{"hop_length": 160, "encoder_mlp_ratio": 3, "encoder_head_dim": 48, "encoder_qk_norm": false, "fusion": "cross_attention", "decoder_tie_embeddings": false, "ema_decay": 0.99}
Rows from block 3 of the audio encoder, named by matrix and row number. Rows with one number belong to one neuron. Each number is 200 + 20 x the weight over the matrix's rms, rounded and kept within 0 to 999. All counts start at 0.
# fc1: MLP up (encoder.blocks.3.mlp.fc1.weight, 384x128), inputs 64-127
# fc2: MLP down (encoder.blocks.3.mlp.fc2.weight, 128x384, transposed), outputs 64-127
fc1.318,218,188,231,198,191,194,163,220,234,203,201,204,211,212,224,191,207,240,189,169,213,199,214,197,205,195,202,178,183,212,204,186,207,176,181,226,188,156,176,196,212,204,179,192,200,184,197,206,235,193,199,193,183,171,210,242,192,184,184,214,210,217,181,140
fc2.318,184,188,226,191,213,193,246,205,271,248,244,195,204,197,205,202,272,203,191,216,187,224,188,200,218,195,200,243,196,180,213,196,186,186,178,204,201,206,176,210,199,219,178,201,198,181,212,193,205,236,202,202,171,201,206,201,203,189,219,184,171,205,217,172
fc1.319,221,215,181,200,164,215,184,229,222,211,196,206,232,196,223,207,228,209,202,208,177,232,212,198,219,215,193,206,199,223,169,208,200,218,204,200,204,172,209,235,178,218,151,214,159,218,235,212,189,239,173,199,220,167,248,228,198,203,214,194,216,218,202,207
fc2.319,194,206,190,174,272,234,173,201,202,178,198,198,208,191,229,175,193,152,211,183,206,198,185,200,205,197,211,231,224,247,198,168,195,207,173,220,215,181,197,204,195,162,192,188,184,238,188,224,216,180,205,220,180,199,191,167,203,183,198,195,196,192,189,206
fc1.320,201,213,223,192,200,192,191,190,195,172,178,227,239,201,220,200,213,210,222,204,193,177,171,204,198,205,199,184,196,211,187,199,202,204,213,210,197,197,167,207,173,206,176,205,200,200,232,187,249,187,164,190,215,176,226,189,195,222,207,197,181,195,195,168
fc2.320,226,196,206,229,203,197,194,210,194,172,204,193,192,204,158,200,217,239,185,244,205,173,191,247,197,239,189,196,179,213,211,213,208,204,210,207,199,182,195,180,210,192,205,209,210,200,190,200,170,204,213,244,182,192,208,195,193,160,207,197,167,189,171,205
fc1.321,208,223,200,184,184,195,193,221,203,207,234,134,202,180,197,228,200,195,215,196,224,174,232,143,213,204,214,164,185,196,180,188,182,238,182,192,194,182,197,188,204,181,200,209,160,173,239,180,203,175,210,198,209,221,200,181,207,206,235,192,186,192,218,192
fc2.321,191,171,162,228,194,242,197,233,163,208,215,252,213,208,203,184,214,175,208,200,164,175,196,274,207,228,193,241,177,188,197,195,190,199,199,165,207,178,227,197,250,191,170,185,165,169,168,185,192,153,206,223,192,200,199,210,200,205,217,195,207,193,200,222
fc1.322,165,207,137,177,198,205,190,187,203,218,216,215,255,167,234,199,215,183,194,149,193,198,191,222,220,240,172,200,209,200,200,184,202,252,192,170,209,184,181,187,186,157,189,224,181,199,221,168,203,198,189,200,199,197,214,207,222,189,187,222,237,191,235,184
fc2.322,222,182,237,192,195,205,197,168,239,217,186,212,188,225,198,204,186,197,229,188,265,202,205,169,222,143,209,204,234,182,171,146,209,155,166,200,259,198,195,232,218,244,177,228,193,207,205,222,217,207,189,173,175,176,203,191,227,227,198,196,173,195,184,231
fc1.323,230,210,234,188,206,187,197,198,200,205,171,190,186,192,150,215,180,203,219,177,201,200,181,138,184,199,208,161,193,195,202,224,188,200,206,215,216,194,207,239,233,199,195,207,204,217,218,197,198,241,194,194,180,196,188,209,225,197,203,185,199,176,200,211
fc2.323,187,186,184,224,210,187,212,200,200,217,176,206,208,201,245,183,208,185,207,189,199,214,217,199,189,197,181,251,197,205,173,185,206,182,182,188,221,192,204,189,193,204,207,220,209,207,217,224,183,176,161,197,205,193,184,202,196,231,206,182,201,210,198,166
fc1.324,171,196,218,204,210,196,185,198,251,196,238,188,192,223,217,206,196,187,214,192,228,194,203,191,221,187,191,163,231,204,166,158,224,196,198,184,197,235,154,220,191,203,211,213,196,216,210,175,161,222,187,216,214,225,201,177,204,231,201,197,196,211,227,186
fc2.324,203,187,195,184,201,197,190,181,184,200,215,202,188,205,182,218,213,195,216,175,210,203,185,224,172,189,205,180,202,202,197,192,181,215,196,200,188,204,194,196,212,189,193,211,235,187,179,217,219,160,247,222,189,192,174,208,181,212,190,191,193,187,167,164
fc1.325,205,212,174,202,199,190,208,173,214,174,213,186,235,211,214,169,195,184,226,196,212,209,211,199,211,191,248,174,204,180,166,187,205,186,214,213,191,147,175,212,181,237,163,194,194,171,251,199,196,170,173,189,199,218,223,181,210,233,186,201,234,231,218,232
fc2.325,204,187,220,210,205,223,193,186,220,200,216,231,172,217,197,224,202,239,186,200,198,188,196,195,201,196,206,239,192,226,248,250,213,202,169,191,168,210,215,167,214,200,172,219,214,172,190,173,202,192,197,186,198,229,215,205,214,186,198,203,204,181,209,245
fc1.326,211,190,193,213,204,201,186,167,212,202,225,221,193,203,197,198,221,204,187,179,214,201,190,189,211,240,198,187,186,187,211,215,202,201,196,170,206,187,185,150,200,183,249,228,201,175,228,199,240,194,157,198,167,231,191,196,182,217,210,199,209,193,198,217
fc2.326,233,178,235,173,203,201,236,179,175,195,218,179,204,198,258,193,200,196,180,197,208,232,218,202,157,170,177,237,193,181,177,204,187,231,171,240,192,184,179,238,213,187,199,191,175,185,206,210,206,165,193,213,180,171,203,179,215,202,214,235,208,192,207,190
fc1.327,173,184,160,200,178,213,198,194,211,220,203,233,236,201,223,189,201,197,200,217,200,222,170,198,237,210,155,234,167,179,196,187,221,194,210,194,229,224,194,212,172,200,125,221,199,212,211,216,164,227,173,181,168,182,229,173,172,184,189,230,229,216,217,184
fc2.327,193,192,230,174,217,181,178,156,202,209,212,194,192,195,201,215,177,154,216,184,201,171,228,154,230,182,172,200,197,206,146,160,183,189,161,202,216,188,212,211,161,182,186,198,203,227,200,189,242,172,212,194,206,203,214,203,235,221,211,175,250,216,202,190
fc1.328,231,216,180,191,187,204,179,209,214,205,201,221,210,172,201,201,202,178,220,222,187,186,205,212,221,197,209,222,209,189,185,165,210,187,166,213,236,190,198,215,163,169,146,172,210,223,191,188,206,137,215,196,196,193,199,200,190,207,201,186,190,177,219,201
fc2.328,189,195,189,174,218,200,193,183,217,195,223,197,199,204,228,222,197,188,229,211,200,203,211,205,183,237,223,183,194,196,211,221,141,205,202,237,194,205,198,207,192,209,190,154,212,226,234,194,193,199,209,218,183,224,206,200,206,179,189,192,200,205,200,210
fc1.329,189,163,179,238,186,201,185,205,230,207,158,205,195,200,231,216,200,211,231,192,203,191,238,211,197,225,204,191,179,190,197,236,219,233,178,161,185,183,213,182,204,173,201,245,200,194,241,206,209,250,203,201,188,178,208,201,205,218,213,185,231,245,209,224
fc2.329,229,204,215,180,209,250,205,201,174,219,203,200,211,198,206,191,200,195,191,212,239,177,207,213,202,181,205,192,188,201,196,200,162,187,192,234,176,242,191,200,200,202,166,154,168,204,198,180,192,176,164,202,160,176,221,164,233,216,223,188,145,200,218,213
fc1.330,200,174,206,196,182,217,209,207,212,212,174,189,207,185,202,190,207,178,217,140,188,181,215,171,208,173,182,191,206,210,195,197,200,209,187,198,194,203,175,210,179,188,175,202,190,214,212,181,233,250,203,200,213,192,234,208,171,193,183,233,191,215,198,196
fc2.330,216,227,197,184,201,212,168,197,171,211,192,170,216,217,198,247,208,210,191,202,207,188,217,202,191,188,208,215,231,202,195,203,150,154,194,213,198,187,205,215,177,218,158,222,203,200,214,210,221,215,204,182,199,237,208,213,182,200,189,197,199,149,198,213
fc1.331,218,189,188,177,131,211,196,178,203,200,207,181,221,211,250,224,221,222,199,189,226,168,237,178,203,194,220,230,199,231,222,215,210,218,185,159,200,207,209,209,179,241,177,212,198,169,240,202,215,194,199,180,182,181,204,220,188,228,162,207,180,215,193,173
fc2.331,202,181,212,200,168,209,165,238,171,201,213,179,210,197,156,201,208,203,207,217,219,195,183,252,242,204,211,172,208,194,186,206,225,198,206,203,196,197,192,191,218,212,191,191,209,172,223,188,188,194,216,191,191,161,193,169,174,216,136,200,213,195,188,198
fc1.332,203,221,245,205,192,234,184,193,230,190,197,201,179,195,183,185,186,181,199,198,221,177,232,206,230,209,231,217,220,204,195,254,205,193,213,188,225,209,189,189,162,212,196,174,202,200,200,209,207,219,143,206,192,201,233,191,205,196,208,152,179,209,205,190
fc2.332,203,201,162,211,194,176,205,214,199,185,176,209,195,183,203,183,182,174,206,198,213,191,200,201,192,180,174,218,195,242,196,182,194,214,233,197,196,203,213,187,232,181,224,233,203,199,209,177,189,197,202,203,185,181,175,199,219,212,214,184,193,198,199,199
fc1.333,193,190,204,197,121,219,213,203,214,203,210,196,201,184,171,222,200,194,193,192,169,200,211,152,206,183,192,190,171,163,209,171,172,213,178,198,210,191,174,177,220,215,183,176,170,209,218,240,184,221,191,195,198,199,207,219,199,198,153,191,225,203,201,193
fc2.333,192,218,175,219,213,193,193,173,184,205,206,199,227,192,206,164,195,193,214,204,159,168,193,196,212,199,217,199,206,203,179,205,265,242,203,206,198,200,204,170,185,168,225,200,193,172,224,170,243,190,204,203,236,194,207,218,204,198,184,184,169,192,207,219
fc1.334,185,175,174,201,201,207,202,188,206,236,181,225,217,202,175,201,196,200,195,217,166,180,149,177,209,235,216,203,202,192,205,197,201,177,190,218,202,211,193,201,180,191,201,182,189,241,225,207,187,242,186,194,251,140,180,218,195,249,173,190,207,226,214,183
fc2.334,199,194,201,203,198,204,181,206,212,223,172,205,224,195,191,202,188,182,244,182,195,225,191,234,176,185,173,196,184,230,217,177,194,187,189,228,214,198,198,187,193,192,201,174,243,211,173,189,178,182,192,196,167,158,235,152,221,195,186,215,189,187,211,212
fc1.335,135,202,199,192,219,166,171,160,202,187,241,210,215,176,151,199,205,200,194,198,213,210,209,177,224,208,205,232,192,196,200,206,209,201,200,192,251,207,198,138,171,196,245,197,200,191,214,195,203,213,163,197,177,176,209,176,154,212,196,188,215,183,201,221
fc2.335,256,200,234,211,168,186,204,183,205,190,192,204,189,184,242,185,179,173,182,174,175,197,220,187,171,221,212,172,223,215,194,193,196,217,196,197,199,193,195,280,246,211,169,204,187,204,177,218,190,211,216,188,222,190,189,194,260,199,227,181,197,147,217,197
fc1.336,210,203,241,205,178,171,202,208,209,228,200,228,173,182,226,207,219,187,183,218,183,217,194,202,213,194,180,216,181,148,209,191,180,222,199,218,249,197,225,185,225,210,177,170,191,212,243,205,192,221,201,199,187,186,208,197,200,196,184,153,242,213,194,202
fc2.336,229,202,212,205,238,210,191,197,183,174,224,195,237,209,187,178,190,223,193,204,155,171,266,186,171,230,194,231,237,205,170,207,251,204,186,207,190,185,207,223,201,214,206,239,175,197,215,241,170,166,216,207,192,181,191,201,196,235,205,184,220,196,217,197
fc1.337,140,196,213,201,210,201,224,211,220,201,162,203,203,206,169,194,205,182,192,205,231,194,185,197,257,210,211,237,199,177,188,180,182,179,196,213,202,175,202,196,170,240,202,163,206,194,215,236,201,183,194,168,191,217,220,214,168,221,219,193,200,212,203,205
fc2.337,164,207,183,200,168,179,188,200,193,215,213,243,197,200,226,182,192,203,222,176,216,176,215,218,197,186,178,214,181,204,196,161,210,205,195,162,257,217,226,213,176,222,224,204,184,221,174,225,236,148,240,212,190,207,196,176,220,217,201,185,212,189,198,180
fc1.338,165,122,202,199,221,186,196,189,208,198,180,250,200,203,214,196,173,183,198,202,157,183,219,206,231,222,228,182,200,216,196,203,189,174,177,214,216,190,210,212,185,218,189,226,205,201,208,199,203,252,213,196,195,178,209,230,204,218,200,206,183,201,183,192
fc2.338,198,228,206,217,195,219,196,207,183,231,206,230,236,191,196,172,202,199,147,222,164,205,193,203,242,214,169,211,229,216,187,211,229,237,203,184,171,206,223,168,194,184,199,198,204,166,188,186,200,196,214,215,171,176,211,255,193,202,205,212,191,197,181,228
fc1.339,169,188,188,219,217,186,202,209,215,193,199,193,202,208,183,210,155,180,191,203,198,196,233,212,211,192,178,191,248,227,186,192,223,177,195,182,183,183,209,217,179,199,197,194,204,185,214,144,175,199,184,182,215,206,233,204,160,221,225,201,200,208,197,219
fc2.339,209,196,180,188,239,201,207,198,185,208,201,212,216,198,179,216,201,200,215,198,177,215,221,186,181,209,182,199,173,234,191,192,204,207,208,227,189,202,198,202,218,189,171,215,188,210,178,247,215,207,236,161,195,173,184,199,208,207,209,174,213,192,201,205
fc1.340,211,139,200,226,181,188,162,180,225,223,224,198,222,201,201,233,184,169,194,215,232,217,219,197,252,208,211,198,184,174,200,213,200,207,181,206,153,188,194,190,192,199,140,217,217,190,225,161,217,206,193,203,222,186,251,197,208,234,215,179,175,185,216,206
fc2.340,210,221,195,161,201,200,224,178,194,201,174,202,195,204,196,201,204,206,183,183,186,214,224,193,200,208,198,188,184,227,211,254,186,183,182,200,176,212,216,165,187,200,200,168,221,193,189,175,190,207,197,192,212,181,216,195,209,163,235,190,197,199,175,245
fc1.341,199,155,196,213,191,196,218,197,219,204,198,209,187,215,228,194,199,128,203,191,204,182,178,177,216,240,197,209,190,210,229,201,205,188,196,188,167,201,183,204,174,194,224,220,182,204,210,200,209,204,179,177,220,203,191,191,163,221,204,221,203,194,177,223
fc2.341,214,198,194,199,199,218,202,203,195,219,172,191,182,190,188,207,180,212,197,226,188,171,208,243,203,194,199,206,207,185,213,169,204,189,237,209,190,217,219,158,188,193,202,200,199,225,212,186,175,191,191,206,197,224,209,185,184,203,201,192,204,184,233,193
fc1.342,227,206,187,206,225,222,229,180,198,238,221,174,202,215,225,235,209,223,217,205,203,177,197,197,202,161,200,220,202,182,169,206,204,248,198,214,220,210,207,184,159,211,174,220,196,196,206,198,202,152,207,217,194,220,209,208,189,204,158,198,208,205,208,163
fc2.342,215,201,223,185,225,205,227,185,169,197,208,187,182,180,200,200,192,180,201,179,223,191,184,246,210,208,189,221,233,241,193,189,206,149,200,172,162,194,178,169,229,204,208,210,190,189,162,214,152,217,206,161,227,218,204,199,223,228,183,210,204,200,155,199